Weights of a small audio captioner.
Training: 9100 steps, batches of 256.
Data: trained on synthetic speech, music and everyday sounds put through simulated rooms and audio effects, 39062 training examples, 59.6 epochs.
Rows from block 2 of the audio encoder of a small audio captioner, named by matrix and row number. Rows with one number belong to one neuron. Each number is 128 + 24 x the weight over its row's rms, rounded and kept within 0 to 255. All counts start at 0. Numbers have three digits each.
After each neuron's rows are labels from the 100 clips, of 14848, where the neuron reaches its highest value: "strongest on" is what is common among them; "peak in band" is the frequency band that holds the peak. Only what is clearly more common there than usual is listed. The data: synthetic speech, music and everyday sounds put through simulated rooms and audio effects.
# fc1: MLP up (encoder.blocks.2.mlp.fc1.weight, 1280x320), inputs 0-79
# fc2: MLP down (encoder.blocks.2.mlp.fc2.weight, 320x1280, transposed), outputs 0-79

fc1.612:157117146158159118138144124136112130153129152149107131111166114128169120124128143132098142104133143174140114094145098145150136112123137109178153174147134197165152135115160155120129139106111197133168166141079129135133123160142132113114117138
fc2.612:133128121142150131140133096181117123156144164108112113130120102117122127129111138147123147124115112111132142106146158118108099092139103134101094067115067140114165139118147122111145116136135099097144123110115127131085131136145142120136102168
strongest on: dry
peak in band: 1000 to 2000 Hz

fc1.51:132127116107128141108126179149132123122142117125127129146111118159097112134117099107162162115128132103158162144140139113119130143134146141159098154121085082146171166162147119121104133136110148156123165126160138144110113096095083135088151108
fc2.51:154142157127098120153074099126129077098116146120116086145121151144172142119074157155112072132108163124097135119155108112144128122148092098144102139082146130117097147147121103118120155154159155119112132100123097130158144059204121113132100107
strongest on: telephone band; number of effects: 3 or more
peak in band: 0 to 250 Hz

fc1.69:121090120161137141116112164111119100094143132096120114128096093125096101152119046107127145114122105122130149158106128122164145140118126114121113113137116159103085125146142130120144125148124184088188126100152152113131137091109137101123126149
fc2.69:141162160146202119149149132163125097143111165154120125127099141101132142139122136086127140158137121148177100125169086093099116150127132155125128112101128117098211142092166161117140128152128090121096155149081120146128135105118139117094103127
strongest on: telephone band; dropouts; number of effects: 3 or more
peak in band: 0 to 250 Hz

fc1.395:107102100122153144117127102150104152125157116122140107147116090174100129118102180104185101162125108116144071168131110101125138146177121144116124190123145151084152111113089166112057129163101132138123124133127142156135163155116120137127101121
fc2.395:123081094114103117118102083125109132122127138097066145094133064108102126146150107131124143149146137153133158113125140176104108125143114116097114112166154131100094144130142064108149135112169112144119127108126101114092122168136130138133146147
strongest on: dry
peak in band: 0 to 250 Hz

fc1.711:132116118121110127110101116123122109095109130120101118140129115162099106173120140132142123125114105123112102145127142106142136136134115123119105131093166152144165078170097128129110144152174154107157103092127126148124135100142130129146119151
fc2.711:137118156155145104129134135130109115116156105142175122132116120131109135132116122113110164102088155112115095096144169134144173106120159132087117121107136110126150110118131141107118110133136112127079156162128098123135113104159190134108123150
strongest on: telephone band
peak in band: 0 to 250 Hz

fc1.524:109103083139106134124099143107123117126155128133119104169108099128125112129168092169117127168116126156111099165097118106134140197125123108152126117134133115132143149142126115098081119128102191103109123127109128095142133108098108119126145129
fc2.524:109131164129166165132145094144080100140148158152110109112089142109143168129125148118125097137149097113135155130114150111125126107147140161138134079097141147139168171112185140122107109154166124117140150116128132170137143104155103139153160128
strongest on: telephone band
peak in band: 0 to 250 Hz

fc1.578:120150127117133120115093115136158133145141107132127162107124186121105115107129181112113151135122125114108104150147136142121153126128130121146116118155138064151111123082107164141121193088054124123121064107127141113170133142158143150108141087
fc2.578:171104144111130120144141138135115149141130152132118114100157100147119134179155097143115091112113184124143113103124095094116138120098103066108144162101174174083117145163142079099177118124119134144106143147154153117122159129115129111115144152
strongest on: dry
peak in band: 4000 to 8000 Hz

fc1.434:114065060139134138122112143132088107113147155103159118130108132141125114166116098122134161140106093129163151126097113111191107154133134146122075142124148132143122080135124115102135120127142177107171137130101125124140158110122137118151097178
fc2.434:126151171172158151148126143171111116108146167161123098115137152128158147138134131106145087126127129107154135122173134126087102163110106137126111114101155125147212111163157113122124129145140079118081141110084091171119112119119144090117164124
strongest on: telephone band
peak in band: 0 to 250 Hz

fc1.295:115148112150133116160123138109144110141112138118131101137156140116096116113158072163105140169150095138167160120108130113123134122090134088129175114120089102122118167120147148111120111155107117144157113147110095129121130149084079153108116159
fc2.295:152125171104138149130160135154130139142123153162150132143098101165148127173122134118173125130105167112132066105145102101154141112090121113127122154113154128089129138174085075127127143093084116150067150119150198094172113134161142117129148167
strongest on: dry; dropouts; reversed
peak in band: 250 to 500 Hz

fc1.731:114108129115109129123121150125137121134122098170153177113128093141128082143156134146092128145119109139134164157114141136096124138111131139150129096105133141143099130119139090116113169097120178101122095169163152119135118101104096102157147109
fc2.731:086124154149096120132130139108120143126092136121135118116113141132134111136136113115103114142142114100146154143143096136125153152156164129126128126135138151133114119119108111129138078174135160127151104109090104128123113132115109103167108130
strongest on: dry
peak in band: 0 to 250 Hz

fc1.689:099072134118131109113117158150128099126167134124138102171079121145149091156124068112144168125140117111109145128154126073115167129146190152114126116165126124124116143162140124110136147142153157107159149134145140110123127077122148143119110132
fc2.689:151160117097166108127123130123059071090114145154107131144084136105132080174141163090118108151118160125180181143172141127109146131095119155103143165127163099143178139126130152077102143142147094138090160114111125180126116179124137120113141140
strongest on: telephone band; number of effects: 3 or more
peak in band: 0 to 250 Hz

fc1.89:113082105122113128140127146126090131142110120117123141120146113140108132103121135155162110135137094107151111165127153080087122146162131152128148126153087113101143145135127119097111158177162111140114132132169168120067097073129089137136161095
fc2.89:123143129111113118154142137138141133126096138166158091106117167113122118130149099196130163137093133114151120086132128135122156104143141101160138125096114112132116162118122102147144143134141164124125136124137105156123113131137122094127126127
strongest on: dry
peak in band: 0 to 250 Hz